Rows from block 5, named by matrix and row number. Rows with one number belong to one neuron. Each number is 128 + 24 x the weight over the matrix's rms, rounded and kept within 0 to 255. All counts start at 0. Numbers have three digits each.
# fc1: first MLP up (model.blocks.5.ff1.fc1.weight, 768x192), inputs 0-63
# fc2: first MLP down (model.blocks.5.ff1.fc2.weight, 192x768, transposed), outputs 0-63
fc1.120:126128128128128114126128128128129128128128110131128129076128128126128128105123128126128128128126135128128128128128109129128130128128128126129128128128128130100128128128128128128129128128128125
fc2.120:129128127128158128128111153128128128150096128120128128128128129128128128127128125128128124112128128112127128089129130129131123150104128096125128128128128128149189128128128128128127128128128127
fc1.122:073122130255124126151128084111129129043157126156092127000125117105127128129133123075164127129164126128125102122128028127122125127130171129192126210155121138062131126239130070128130128149128239
fc2.122:091129135125127130093129153017255108137079125129127109094148130042128132163184114121176128196200129129129129129128185134137130109134156177031129013129131086136159128067228130129170145129251056
fc1.126:157000154199251126091113148131127024000186132123115229000002246082146146255210167150156129214123150202127211093126000127073133123117000125164091099248135229255113120245144199206110122160130118
fc2.126:096007205112213113102073000038178000068255210199160005214126141230136000134000116045000124061255131098116223123255102114255135104029040111216065227084069204139142133000000138255056083077191090
fc1.129:128125126132128127129127129180129127128131128128128125060128128128117129113129129111128128127131136128128128128128073151127128127126129127131128128129129128128127129137128135128128128128126128
fc2.129:128128082117152128128128172124128174156110128124161128129128128128128109130128128128132129128129128128126124128130130128128127099122128129102128129129124128128128128000103128121087128129128130
fc1.131:103226126255000132230212226102237000086006122255166138000183255005073059150000000174199088068032083116137153148127062107000180057096255104255000138119139120127021044108118086188155108031114000
fc2.131:069000057105175122000202150000059071119080052107110162255053052255110044119087207000077134000249181204133000073255148120255075095204023055106192083000254186098070050035224082058132066059134167
fc1.136:128128128128128126128128128128129128127128128129128128124128128127129128128128128128129128127128128128127128128128128128128129128129128128128128128128128128128128128128128128128127128128128128
fc2.136:128129129128128125128127128128128128128128128129128126172128128135128127128127129128128128128085099128127127128129128128128128128128128128125128128128130128128128125128128128128128128129128125
fc1.145:035024117255204154128112165139255158091169120135168176000062255174126172000115095223154054101111117122128167076137081164013116132133085115147087124255127177142116076016151097095126090106131183
fc2.145:148107152048158075000178113048149134217110040125136074255108202138218189088033134255233126255255119136124057084110090198052109199248048115086166186174123073016110069158188117188081177096178000
fc1.146:126130128185159128130129126128128071164162122128131128000128124126128132062128128128128128128128129117125130128128128128126130127172129128127127128178125128128129145098128128128128132126128100
fc2.146:128120025131131126128069129023129128128126127136119121095171131127156128136128128128128128129117129127129128140128133044129127096125125124125127133145131128129127119130129128127107131129123127
fc1.147:128130127168128122128129128134128130125131128075115128000126124106126125050221130136128128181127136127128154106128130130127129128129131129127128128159128128127125126136128130126128130129128128
fc2.147:129161043130128128146094215100128039072147128117132129149126128135164186128126129128128128128174128128129126129124128117128129095255128128131128131130129134128082137127180128131114128127111128
fc1.149:129128128128129128128128128129128128128128128128128128117128128125128128128128136128128128143128128129128127128128127129128129128128128127128114128131128127128128128128128128127128128128128128
fc2.149:128128128127129128128128127129126130128129128127128128128129129128127128131128128128128127128128128128128128128128128128128128130128128128128128128128128122128128128123128128130129128126128128
fc1.156:151152128255127091138129127131137128146125127123127129000126042128127117127128140120119128125130132129128168128128125128123128115130078128104119128167128127124124128129128173156128128132128128
fc2.156:128138146131127095093126121183077130082059127128106177137129129128093129129128129128121138146167130128128151129128083130037128139127044138133130112128128128128156129171134127126138128127103127
fc1.161:020015137212133161114127192127129128104211126101131140000144134146130177000255130126255130013125254129129103140130107116000127131130085000042136240077128129072108135255127129125120130128126135
fc2.161:132213197113094127053000064026209255000000096151149081060000000130104129065091126133140059085179239032128085247146218128108151089255061124000126000150071152117098128173023083103255079127255121
fc1.164:134117127167199126067127148155222126110250122127126098000069092000132189000067073255217095128126138127126117130125000130000126070126084132096073091211201126081154089129088128255128131125178000
fc2.164:130131143164158129000031255229138119036255204000130255255129084165130161189123129108177129255099127118124104000163000255164200149104071127231066129136110246127009176138121183127235165092211096
fc1.165:099137130162116119085115074130067186133126112039031123000142119170125152134054077084048130089123172155128000147117085116080128111125183183025073141169138138123120172071129144130148111151129142
fc2.165:134083128196087136145137104182002142073198139163177123255103131169255233084124176255162086000092136134126135070049154143192119235234255142069088122147146133178023087077106171051138120143056116
fc1.171:127171131128128127129128128128129130128131126127121125000126027166128050139156127127127128127130128128127132128127133128003127128132128153099111129127128128084128126094130126128121128128127047
fc2.171:128112128127133127038101095143104128123160127128128064141127174130160129037128126128128128060000126128128148128178142128018127125126128160125128128178143130167136131127127101130126065127059129
fc1.172:255201125042140154152149128126188204072073130020167208000128255089255202000037170219111129190131108133138138167058000139000136115097112066140044147255139117165145121255147125157136141066107000
fc2.172:171255085255088102112122255255255098255000006049152147255071121000255172104000143255255125080000127082242135176088255140111091091071255144047178099176143107015000255118073162113025140215234111
fc1.175:127126128129160127129128128128127121154133128119128053025078125129125128119096129127126129129126255175126128128129129128072087117150132136127129128145126128128132129136128128128128128127127117
fc2.175:129178123126079129160129127156048128128060142098013103121128255128143127178083132092128127129156137153129214074128151095129076128113250128187129128178127130128167129005129128129118127130028138
fc1.176:125125128167128128048128126128128132128128134128126132004125128128128128127139128126173128170128128128128129128128075128127128128128129127128127128180128130128129128133128128131128128128128127
fc2.176:127128129128177128103129108128087199080128127125074130138128144128129124102124128100109128128177130128128128018165062128170128128128142125172130127128147133128129131112116128189170128129126129
fc1.177:125129130128131128128128128130218126119126125127130128009126128128127148128126128113128164128128128128126128131127128127128128128128128128128129128128129127128124153126126128128128126128128128
fc2.177:151119128127128094142128123186128128127128128111119128128130197128128141130101128127146128128127141128128114150128130128126128141128127137130128128128128113128128128132208121128159133120022171
fc1.183:128131129128128128128128127128128128126128128127128127124128130128128129128128128128128128140129141128128128128128124128128127128128128124126128129129128128128128127128128128128128128128128126
fc2.183:127128129131128127126128128129087129127129127128112131128128128126119127159149128128128128128135129126127128128128128078081137128128151140128129128127128112128129128146126128126128128127128141
fc1.193:128128128128129128128128128127128128129128128127128128127128128128128128127128128126128128129128128128128128128128128128128128128128120128128128128130128128128128128128128126128128128128128127
fc2.193:128128128128128128128128128129125128126127128130130128128128128128127128128128128129128128129128128128128128129128128128128127122128128128127128128122128128128129128148128129129128128128128129
fc1.202:104132128255129030151128129128176040151175104126151123000132058072125147088103127181128128129151127128064129129128087128006132127134044129016085128130099126131130125255130130124140128125128038
fc2.202:038131128127035128037125012163089082047196102126158149255127069128128058028128128019089113172055128154140136127072019064161255130127128128128127114145143094128254126113000189255255129095195064
fc1.207:131127128129123130153131138127129129128142128128127128075131147128127128128126130128128127148128134128126128127128127125056128129128128127129126137166121128128128124126128118129128128125128128
fc2.207:127128128128129128128129128127127128128185128126132128000090128130129127128128128146128128127128130129119128094128128126128127127127105116158128132128130126126127170123128128127128127127086131
fc1.209:128128127129128092127130128129129128128133125129127166077119128159128128128111128130128129126128128125128156128129139129127128104128128130028021128131130127128128128126128128130131126128128128
fc2.209:115128000102115127129127181129128127128127129128128128128121128127126071131233128164128126130113130128129128130128117095133129124129155127137131129128129128126126127127128128189127128124128130
fc1.217:130127127087129128127128128128130128129128127136129128070128135128128128119128128131129128128128127128129128126128115127128128128128143128127128128128128128128128128128128128128128128128128126
fc2.217:128128150128128128128128128129135111128128128127129128128128128128128128127127128129128129128121128128129129130128129129128128128128129128128128128128128102129128128128128125128128128128128128
fc1.221:255219122000255114186133069145192110222087127102102144000000255000255183255093117054201147060134106127137255131096095130097114166172255148101093107200199180177131107255120123153145167000099255
fc2.221:088180070255255116243120181255068046214255126180255104195101202160000055098124255000146165170187102066131224255202000255213000141126000152166093083140165129099255038150000073129076160161000171
fc1.222:067126125116170000063122112129255038130066128048199000000109145106128181225223127094193135117077199100144151143128073161063128120131139043072121096135127142204115119085112135112122170057128159
fc2.222:054163118103247092000193000129066000131000214162139063120132178135106126173206169114220249027135137121129024170119131143232120255000119186108102000060172173127077129132000151070170111156003255
fc1.223:211128130154129084135127128129255095080131127150052073000130127116092129082023128128143093124129129128085037000127130127010113099067248150118007146106128114220157104183130052129076127128128167
fc2.223:152182129255186140130060178175255140000048165206063217124093030235255126118085130255211129034179127051128134129128207255124183205075086000087126085066111255129215104115169128128127145220131035
fc1.229:128100128166127128182129128129132183126032128132175067000128131121128128093139128130128128125127128128128121128128127129127124128128132127117127128147128127128128127127128128128087128128158128
fc2.229:128140129138128129124127129127154054148067129182151128237129159167191128128126127143106128127132122128128127131128110126183128129129128128129135128128130156236084128114129128085129128040129157
fc1.230:179126147110112146164130133166255123140126129095088102000080162086128166060071132151136130167128133133128203163128145116110109134125000139090090074255156127206127127057160107118133132135126144
fc2.230:101130110071181111000131141190020162081152078139144151129128074188079161101131243106091168176228126140129072158162028255125182255189211144196099183118094133116072175251032128255255121131059114
fc1.232:128133127128128127127128127128132128128128128097128128052128131116127128127070128107142128128129130127128128126128128128107128129128127128128126125130128128128128128126128128132128124128128096
fc2.232:130129128128128131128128128128123130129089128128128127206128129128128098128128128125131128128128143128141129128161128066128128128185242129127129127128128129130127127155032128120128128128069131
fc1.233:127128128108128128066128126128128130154128129128128128018163128128127121128128128128188129131128223125128164127128127182046127171128076128124157116127096128127129128128129143127125129129130125
fc2.233:127126126175100157128128157129129026127111128138033128147128046124129126168097128156131084255090127139160129131131140128124093127075175116128128128107161131128131128181127127128000128128197179
fc1.238:128128128128128128128129128128129128128128128127128128115128128126128128128128128127128128128128129128128134127128128128128128128128128128128128128128127167130128128128128129128127128125128128
fc2.238:128128128128128127128128128128128127107128127128127131142128128111127128128128126128128126129128128128128128128127128128129128128128128128128128128128128128126128128128128128120128128128128128
fc1.239:128128129128128127158128129128159098128128128127128127093128129127128136124125128128161128134128128128128182129128131130102128127128127128128128128128128128128106128127128128128128128128128084
fc2.239:135128125128128128128150127128126071130128128128129123143128128128128128128125128127116129128128128128128133183127128128156127128128128127128128083128127127128130128088171122120129128128122128
fc1.240:119146128170137136130128121129117130129225133088225041000121174120135112187103123122170129150076173128125157124129057131110127119132100146148087126232145134126129129037126119123128125124128134
fc2.240:112097132118140129119139043000204110138119128095219128159149121015132126138255139123131128124255159122141255024122133059139166179123057147148128131128124125237139113253120125128193103139027203
fc1.242:127128128127221128126127118129173127029130130123190133000119124173133060126130129128121128126128221127128058133127083100128130132129225129118128197193128121096141127130128133134123128128148125
fc2.242:129147185186128170128130129126005195080143131156127035168129167234131135062158126131129128092255127114128041122170127128008129128080000217129128125128126128084129141115128088128140083128255129
fc1.249:128128128129130128129128128128128128127128128128128128106129127127128128128128127128126128128128129128128128128128129129128128129128129128128127127129128128128127128130128128128128128128128123
fc2.249:128129128128128128130128129131128128128128129128128128128128128128129128125128126139128125128121129128128129128129128128128131128128113131128128128128141128128128128128129128127130128128129129
fc1.264:015141128172152124127132126136163171131129133114029126000121052146119136125255126154178139241118125122127053143127121121052070154144250161230052184174129130129155115213127102090128133158126087
fc2.264:066130137122132134208129255126116170086091132176045170000120147106160124000138095130119126255133102127128120008167189128148061210158156130136130104239255126130127129255171130194177125128009220
fc1.268:127128128109128128128128126128128127128128127127128131079116132127128128114093127128128128129115131128128144129128128128113131128129128128128113128140129152128126128127130128128131128128128128
fc2.268:129129130128128128128137127126077129127128128111128128132128072093128128128128128128128129128140128128128127128128064147128129132128129128128128128126129128128129128081127194128128128128092129
fc1.279:118148131255129106245126128124178038034255137100098128000108000069140077000042088151129129053125146142072006089122037104030150120179004058057116134152123116160094126000114128123129149128126025
fc2.279:240198038121254031035093000118149134136207151137108197255107255246060051130160016000255167000132237157133073255085242193190127250000144036044162089031078121102178128255165126039136085132255135
fc1.282:126074127146255128093127128129134163105129127111128127000128127128128127130160128135131127075128130108128135110129128138124128133209125128184129146168128128128128128118130127111127128128129129
fc2.282:127127174127105127129128085043096128126132130127128125160128128128078129128145128103144129129129128129126126169126127150128089128127093128195128127137118113127183077069193128121128128128070128
fc1.287:129128128128128128128128129128128128128128127128127128126128128123128128128128128128124125130128128128128128128125122128128127128128128127128118127127128128127128127128127128126128128128129128
fc2.287:128103128128133128128128128128126129128128128127129128128128129127129127128140128128128128128129128128127131128128129129128127128179128128128128129128128128126128127127029124128128128129115128
fc1.288:130126128156128123101114126129003128121132128071033000000104000051125231127078087104157127012129128126116129070113255128023128127128249128011015067255128125127130133236129151147126144129127000
fc2.288:128128226194143126254105096255127048023164139113119192079132101050128129208043130009055078129115128126126255058053000128127158157178233175128132167128159129128093128138000038128173160132213152
fc1.289:140126129126128128128128127127213141129136130140128093000128085133139129069191111011146128129128128128128111128164129109128127132128000123112127130255128115129128127127129129127127128128128071
fc2.289:127129128127255127128210128129255118009119137177126126132118128000128128084057128098188127112127128128125133131035195164101130138255127129114107147135133164128255127142128127131095050180103128
fc1.292:158195127197095138150129117127255106135114128083111029000110255114129128116129127129183129159126140135128145108117204103190127121126060128104130165144127129208138111114129129127128125115128086
fc2.292:176087107128102120224134128000182255128166119124013171038110128114134091118106096116184129121255127134131027011118097079161142124224229128183076128127132136173141105152134113099039084127137205
fc1.295:195098182213214134174129008099147190065167180196058124000097002123124082255000099140041159255159152081128065175135223126037160255131255092125115114027129210039151110000125069123079163125121182
fc2.295:122061026159154120079058255066255079161000112092154051255111255054203000255064000116190144063138248237141023137124199045165132130057255162153096085000024187187060105184000075046255109028255155
fc1.306:128126128128128127128129136129128128128186128128128128102129128127128128111128128130128128128128128128128135128127128128127129128128128128128061128191129128128128128127128128128127128130128128
fc2.306:103129084128128131143128127039130128127114128129129125128132122128024128126128127128128130129127138130128127128127128128127129128114128128128128128138127128129124128179128128129128128123129091
fc1.307:128129128128128139128128128128128128128128128128127128127128128128140130128128128128128128128128128129128128128128128128128128128128128128128126129128128128128128128129128128128128128128128128
fc2.307:128128128128128129128128126128128128128128130128128128135128128128127128128128128128128134127128128128128128128128128128129128128128128128128130128128128129128128128128128127128128127128127128
fc1.311:128128128128128128128128128128128126128128128129128128089128128128128128128128129132128128128128128128128127128128127128126128128128128128121127128141128128128128128128128128128128128128128128
fc2.311:124128128128131128128149130162128128127128134128126128128128128127128129128128128084126128128128128128126128128128128128128129128128128128128129128130128080127165128128129127128128128128128128
fc1.324:181052122201130162170128070139039133133193130219167253000116255160057149000160138089127149076097080109133122114125000164090123145132227156165093165071156141120132102142117122126131121143122000
fc2.324:155038132146000126121202135000158000216110124178134152255070125177081153111000056144242131017093146206145255173123051013196125109149200174099067108019255147086005099074015135064158047127162000
fc1.330:130128128144128128128129128127128128128174127128143203020128125126128124128129126128128127133126128115128151142128152129085128126129128128077127128128129128128125117130128126126127128128128127
fc2.330:068129127045127082121129072103128128129105128116124085127129128127145128143127104128128128128245107128128124135127105128128128124000188187152128129143126125128169128128127170093128128128128114
fc1.331:128128127131128128128129128128128127128128128128129123097128128128127129128122128128128127128128128126128127126127128128128128127128130127128128128128128127127128128128128128129128128128126128
fc2.331:128128128128124128128128128128128094052128126129128138128083128129117110128140128127161128128073127128128128136128128132128104127170129129128128128128126128128128139128126128128128128127128128
fc1.340:128128128130170128128128127129128132128129129128128128021126128106128120131128128124132128128128128128128128118128128128081128128129128096129055128158127128128128128133128109128129128128128129
fc2.340:129141108127078128061145104128100159131107176128114038142128117131128128128128112126128126110128128128154068128130128127128128131144128128128128128109127127128126097129127136129128128128252128
fc1.341:165127128115128130125130054126134173129092148087129130000107159014124129116178087111125126129126125128128183128133126120006128127132071128129063131130136127128128093069140127126128129129129047
fc2.341:069171000128136121131188127131000131161127127015192114000223053176170145127130204100128131180255125126108255211128130131130076137221146129226127130125104167129203184084000236191047102128084255
fc1.348:129128128129129128135127128128144130128128128128128127000129128128128128130100128130128129149127129128127126128128127129130128128128129127128127128162128128123127128127128130128128128129128130
fc2.348:117136128151177129154124128130083130128130123108149255126128103116125255136101126129129128127126128127127109146126126128128128128131127126128113127128094128109134128125123128154128128128128126
fc1.354:128129128146128128128128129126128128129127128127126128090129128127128128142127128128129126127128132128128135119128127128123128129128128128128093127139128124131127128129128128127128127128127127
fc2.354:129128127126128128128128125128105128128128128128128183125128128127128128128127128128129128129119128128128128139128128128128128128128127128127128127128128128128131127128128128130129136127128083
fc1.358:128128128129128125128130125128129128127129128127128128127128128127128128128128119128128128128128128127127144128128128128128128127128128126126128128128128128127128128129128128128128128128129117
fc2.358:128128128128128128128128128128119126128128130128128128128128128128128128129128125128128128127128128128128128127128128117140128128128128127128128128128126128128128128129126128128128128127164128
fc1.361:127092109254128128131129129128188128123150127091089102000094080000128122064112000238243128000126082112108178127126128128113128089120123130210127106223130142142129074086126129114129128089126145
fc2.361:139064255047192127127025160186195080128000097145113047126129133102065240120103127122129128180168129133129129080164130094125147144093129128128199081118127128128064127172125128138023159132136078
fc1.369:009114128013186124101127073155255131130255128137130167000123135021194161118124162115107126171130137122127218005089127144000189129162049113084088131145157119229156128158127200255100169129124130
fc2.369:159014127126160129120155162000078128158140129225036168047118022127240079119082255205073110173193110237131122131152128000127162223142125000255124130057086128081137092198153044097076130196000177
fc1.376:121077127087128126129129108128127155098096128126139129000101129166144082047198139195128129095124119131127125132128130128087128141130121185143193128152128090174127128125127125136125129127129084
fc2.376:140076169129127128127076111131168128128126135113130255000128135070129129127127101125140095127136126130129255133136138045128127166159158128128124123255234130129109187250105128122120106208219128
fc1.379:037153107121124124138127127125212123129254128044175165000063000085124082071151089160255059199220205128021250126103127132000138144130093017050000251255129137006130065109083221209051126108112086
fc2.379:156136151087127124040231112153000000123048136200130066255128048230063128056123086199124241000053131102128147098134119154124081036149100084108000128210044139080092108114128172159126126126163135
fc1.380:128128130128237127129147129132181127074129128227127079000130083093126167031136132146128128129129132107128217131129189128160128128041152128000131128126167077131122080217128130199127141128128127
fc2.380:127127255128097093161128128022106130131128119130056098095141178126128128128230125083145088184255128139128255000128137128128128128129250129046128128104102128202143129129209128135195128127142129
fc1.385:119125126255115144044140130128200131128127129192128079000068248126128075137100131132156128075129097128128127143123161127051128053128175041000000151223144132122219129130127118222094131063094068
fc2.385:102120235217099151112060133242000000255246154125176070000120072037164061212000126139130117255031109129129000255107115205151167087122084084072127129123181130112127065255128127158071114166134138
fc1.390:127128128128128091128128128128128128128128128125131128053127128107128129128132127132128128128128129127128128128128127128128128128129131128126128128128128129129128128129128127131129128128128128
fc2.390:128129129128127125127110133109128128128128128128128128131128168129128128128128128138125128129119128128129116128128126071128129155136128131126128127126128128128128127130127127128109142126169128
fc1.391:132127127128127128127128127129006129128128131128127129049128127128128128103128109129126129129128130128127130128128134142127128128146129129130128128167128128106127078129128130115113128126152128
fc2.391:128240118125125127153128196128109130128128128126128163163128141128116117129141103168129128160131170125128129053128128076129121101102054128135128128128128130128129128128127128131128120128128196
fc1.398:128129128127128128128128128128128128128128128128129128124128127128127128128128128127129128128128128128127128127128128128131128128128128128128128128128127128128129128128128128128127128128128128
fc2.398:131134130128128128128128128129129128128128128128128149128127128128128128110128126128130129150128128128128128126128128141130127128128128128128128128128129128127128128128128129127128128128128128
fc1.405:107127128199129153125128124129128132126155128141129125000127069138127128070083126128129128107130128128128160127128125142060155127104128129151118128189126125086128128128128128128127128128128120
fc2.405:103128075126153128185164070171149128090128101126128195097127128113127135129112146168127117129111129128144159132128108128128129134130056192124128118174128129097143129139153129228077131129022128
fc1.407:130130128211113128178128115128121207124128128128129126000114118085127127097136128126128127126123133128128128129128129118127128127128127128092006130129127128112128128255129122127129126128128130
fc2.407:079255194115127128064128128116255191127196129128103228000077128131041126080130128127096128085255128129128070137128128090209126127128128134091128128101127128085128126128128128128176128149126087
fc1.408:128128128129128128128128127128128131128131128128128128057129128128128128128128128128127128128128128128128128128128128128125128128128126136128126128129128128128128128127128127128129128128128127
fc2.408:129130127128128128128128130142128128117128128127128128128127128128129128124129127128128127128127128127128128128128127128128128127083138128128128131142129128128128128141129128129133128128128127
fc1.409:129127128134128127117128128128147129128128128104115128036128127129128128128128128128128128143127128128128124128128128128126128127128128129143128128154128128128128128132127128128128128128128008
fc2.409:125128132128129125129039183127159127128113128126127124223128096129159127128128129139128128131230128128128164081128128101127127129096128128128128128128123129143147137128128132128122126129114128
fc1.413:177127152105255152255127149134255084042255142000140139000000064155133143000141185255255110057239255127099139056103140136061173255154000101131000088000124017227126067003131125214111235130125000
fc2.413:132062074094254122255128185242174107000000180255149000255054000000049000204061059095076145000255047000098255199255135050255155123000255255056035117000013072000255045205000199063163192064211000
fc1.414:130156130158103043209127099201236110097133104184247255000022000066094127000092166223105126151184205089130130169143000131075126127139123102155071130255129089147130128229135129127126126123126022
fc2.414:127129064125255200124103032079094135003133079131093127255072000152255255188119156128041185070255148064128050127110000157254255161163015127136129129000133221072055065255099132202255129116037004
fc1.417:128128129128132128127128128123128127128138128128127128127127104078128128128128128128128128128124128128128128128128128128130128128128128128130128129128130128124128128127128128128128128128127128
fc2.417:128129128127128128125126128128085129128129128128128129178131128174128130130128128128128128128128128128130113128127129128128090129127128127129128131127127128129128079127177128128129128128128128
fc1.428:128128128145131128127128128128128127128128129128128127125127127127128130130127128128131128128128128128128128128128128128127128125128126132119128128128128128128129128128128127128128128128127128
fc2.428:127128128128129128150130130128222128128128128128131139128126128128147124128114128128128127123129128129128126128128128128129128128128128124130132129128128128128128128128127136147127128128126127
fc1.442:128128128128130129127127128128128128127137128128127128099128128127127128128128128128128128129128128128128155116128115128127128128128130127128128141128127128128128128129128128128128128128128082
fc2.442:128125128128126128090128153142128158128121128128128167128128108128128128125128129128128127088128128128128128128129111128128128128128128128129128128128138128128129128128128128128129130128128128
fc1.445:084128129086130126144128127186128101128129127095153126032131127096127129124114128127129128127125128125128126127128048127140128128131126081128127128101128128129142129128127200136128128128127158
fc2.445:028128152166128127128071128131133128128128143139128128255092128127127128128071128128130128049058128128103127130129130128141127128129128149109128130129128132125127128129128131128128106129127125
fc1.449:128128128127128128128162128128128128126128128127128129082128128127130128126128128128128128134128131129128107128128126128128128127133131128128128128128128128096128128129128128128123128128128128
fc2.449:128128130128120128128120130128128128128127128128126115128127128127090128130132128128128127128129128128129128129151128128128128126128128128101144128131066128148127129127128128131128127128128128
fc1.454:183128128238129150093128130129126106128127128121153127000106126116128132141114128174129128127129129126128128127128128129037128129122176128111064129214122127129128128150127127094104127129128000
fc2.454:128091102101040128128044127148193138128127103128129201168126118128128104126089108148123128129128128175103073157107129000125129126101129129108127129127128084096092128165059129129128127129131167
fc1.455:126104126141183105158129144129146151137238127117214235000118123084085130091000128160129130079130145142128127137129205127083125087128119113123115130178127128107138129134128135124139125131128117
fc2.455:122166143151179146172119255255129237157133152016157207124136105092158254129130126192131084173203133132127255000052150039147071153255028072101169128237126144131122224122128125104000130227146040
fc1.460:128126128128128125128128128128128128128128128128129129121128128128128128128127129128128128127128128128130128128128128128127128128128128128128128128128128128128130128129129128126128128128128128
fc2.460:128128127128128128128126128128127128128128128128128128128128128128128128128128128128129128127128128129128128128128128128128128128128128129128129128128128128128128128128128128128128128128128128
fc1.463:137143126150130093094144129149178156036000133000127000000129154154137139051110072153080126117135154125140176016129111120102125049152255005090139097132186128137121136162137065179132127128133254
fc2.463:095223220091151124151249131200128036055085117135120142255128129158058134169110098145128123087255107127128180197127125214155146130115225203037128177126115144122105130076108139132236129168255000
fc1.465:154128129127127068149153215128158145155000127082170126000077165107127060006130126211202120130128128102128108121128211139233130190131216126000127110191160127127128052075127128127128072147124125
fc2.465:092000121128125086154173102125126000127042021129159128154116132080128127129133158078127136069000128084129096134129128127255158128130128129151166125178178083122128126255145182193128132142021136
fc1.467:128128128132128128128128128128131128128129128128129128123128128125128128128128128129128127129128128127128130128128128128128128128128128128128127128128129129128128128128128128128128128128128129
fc2.467:128128126128128128126128128130128104127128128128128128128127127129128128108128137128128128128128127128127128125128128142128128127113128128128128128128127128129128127128123128124126128128125128
fc1.468:151128093125129128086125128128126115128125128043130128000128125128128128107122048128157127255128139130128129128128129128114128141150127128003128106233128128130128128128127128127126128128128103
fc2.468:126127059209103130128096180128098026125125129128128173127127095198105128202131128255128128000128127128128128128085127154138127128034231128142122147128119213125131131128128127086127128132167124
fc1.473:127127128129128127128128128128129128128128128130128128118128129128128127128128129128128128129128132128128128128128128128128128128129124128128128128128128128128128128128128128128128128128128128
fc2.473:128161144128128128128129128143129194128128128128108128130128128130128128128132128126127128134127128128128129127128128128128128128128129128130128127128128128128129128128129128128129128128128128
fc1.476:129136118189129128130127128127137128128131118129129127063128125073127128139127126127130128130181227124128152127125086128087128128128127131127127128169128128150063132149140127125137127128127037
fc2.476:127148123127127127007140128055126126148127130127089109172130128244074125130128128143128128127092101128119105127128129128127060078126197128111126097127131124118128128106131165127205128087151104
fc1.478:128128128128128128128127128128128127128128127128128126117128128127127128128127128127127128128128129128128129128128128128128127127125128128128129128128128128128128128128130128128128128128128128
fc2.478:128128128128128128128128128127127128127127129128128128146128124128128127127128115129130128127128128128128128127128128128128128128129128128127128127129128126128128126129128132173128128128129098
fc1.479:055129127255093079225128108122255128125134129032128086000045141138177147126083129116190128115103137109128113127128172114000118166141082139129045127255176067199113103163128076137127088080128226
fc2.479:128098113126090132000169126127015118076119127128094073152128000198099122114126108176127122125255128138098106042110183000128089108104221122000121094130183094127131112068123130129041128125097234
fc1.480:127128128127128128128128128128128128129128128128128128114127128128128128128126128128128128131128128128128153128128127128126127127128128127128128128128128128128128128128128127128128129128127129
fc2.480:128147128128128138129128129128127128126128128128128128129128128128128128128128127128129130128128128128130128128156128116127127128128129128141132128128128129128128128128128128129128127128128128
fc1.490:128123128128124128128126128128128128126156128128125126079128127137127128127129128129128128128131129128128129123128127128129128128128125128128127127128128128117128128128129128128130128128128128
fc2.490:137132132127113129128128128126182128129128127126128128178128125128129128128069128117128128128128129128128091131128128128128128171128129127130128129122128128128076129135128128128128129128128176
fc1.499:128128128128128128129128128128128124128128128128128129047127129128128128121128129129128128128128129129129131128128115128129128128128130128130128129128128128128128128129128117127128128128128128
fc2.499:128126128113132129128104128101255128127128128134147128118128128129158128111126128161128128128128128128128102129141128128129162128128128105135129128125099136128128130128115128129128128128129127
fc1.508:136127129128128129128129127128128128128128129128128127061129129127129128104128128129128130128128128128128127128128127128128129127128128126128128128130131127130128128128129128128110128128128128
fc2.508:124128128148128128130121128099128112128128128144126129128128128132105127127117125128129128127128127128128128129126129129128128128128128120128126109127127132128094129133128128128128128128127128
fc1.523:128128128129128128128127128128128129130127127128128130083128128157128129119128128128128128128128128128128128128128128128128128128128128128127126128128128128129128128128128128128128128128129127
fc2.523:128148127127128128128128128125128128128128128132129127132128128130126128127127126128129125128128128128127128127127128128128128118128129128130129128129128128128128128128125129153129128128128128
fc1.524:099177137170123115133123124129184125144135139103125133000120084063145146065122131226103129124119158128128132090128157136006119113141158171062092181146128109116133129098125151141125117154134078
fc2.524:073120087181114140057132119028156039122207098143129114224128000058098136142126114153120116146156102128127137113057117165084154127128142149179122123129143114128152112112098140127126116130125000
fc1.525:133191100255127084198128128106255090179107126102135173000040115140125063201127135182154090092065209130122143118128178128000133077139021078210119154221126130086127092010130133125129127121128000
fc2.525:109127157250057125074091080091023000121126112128179219255235110000084137037129209218166041027112149172067128126000116000185125000043052210061098183160001168072127152160018163129107089190000098
fc1.528:127133128128125118128128149128071200126127128117129098047128072118157128124127128128130104127129182128128128130128074128128128127128146068075128127128129128130124128132128128144128129128128100
fc2.528:128110127129131174081128077127113120133152103093128160128126131150237255129034099127131134072128127162128213000128172112109123128083235127061126128129054129128084128128087130127000128128128128
fc1.530:128127128129128128129128128128128128128128128128128128115128128128128128126128129130129128128143128128128128128127127128128128128128125128129125128128128128130128128127128128128128128128128128
fc2.530:128130128128127128129128128127127127130129128130130128128126146129129128127126127129127128128127128127128154128128112128128128126129128128128128115128129129130128128128131128127129128128127128
fc1.534:128130129132128126128128128128128128128128128128128124091128128128128129128128128128128128131128128128128128128127127128128127128128128128128127128129128127128128128128128128128128126128130128
fc2.534:128128128127128128128126129128129128128128128127128128133124115129158128128128128128127129128128128158128128127129128129128128128128128128126129129128128128128128128127129128128128128128128128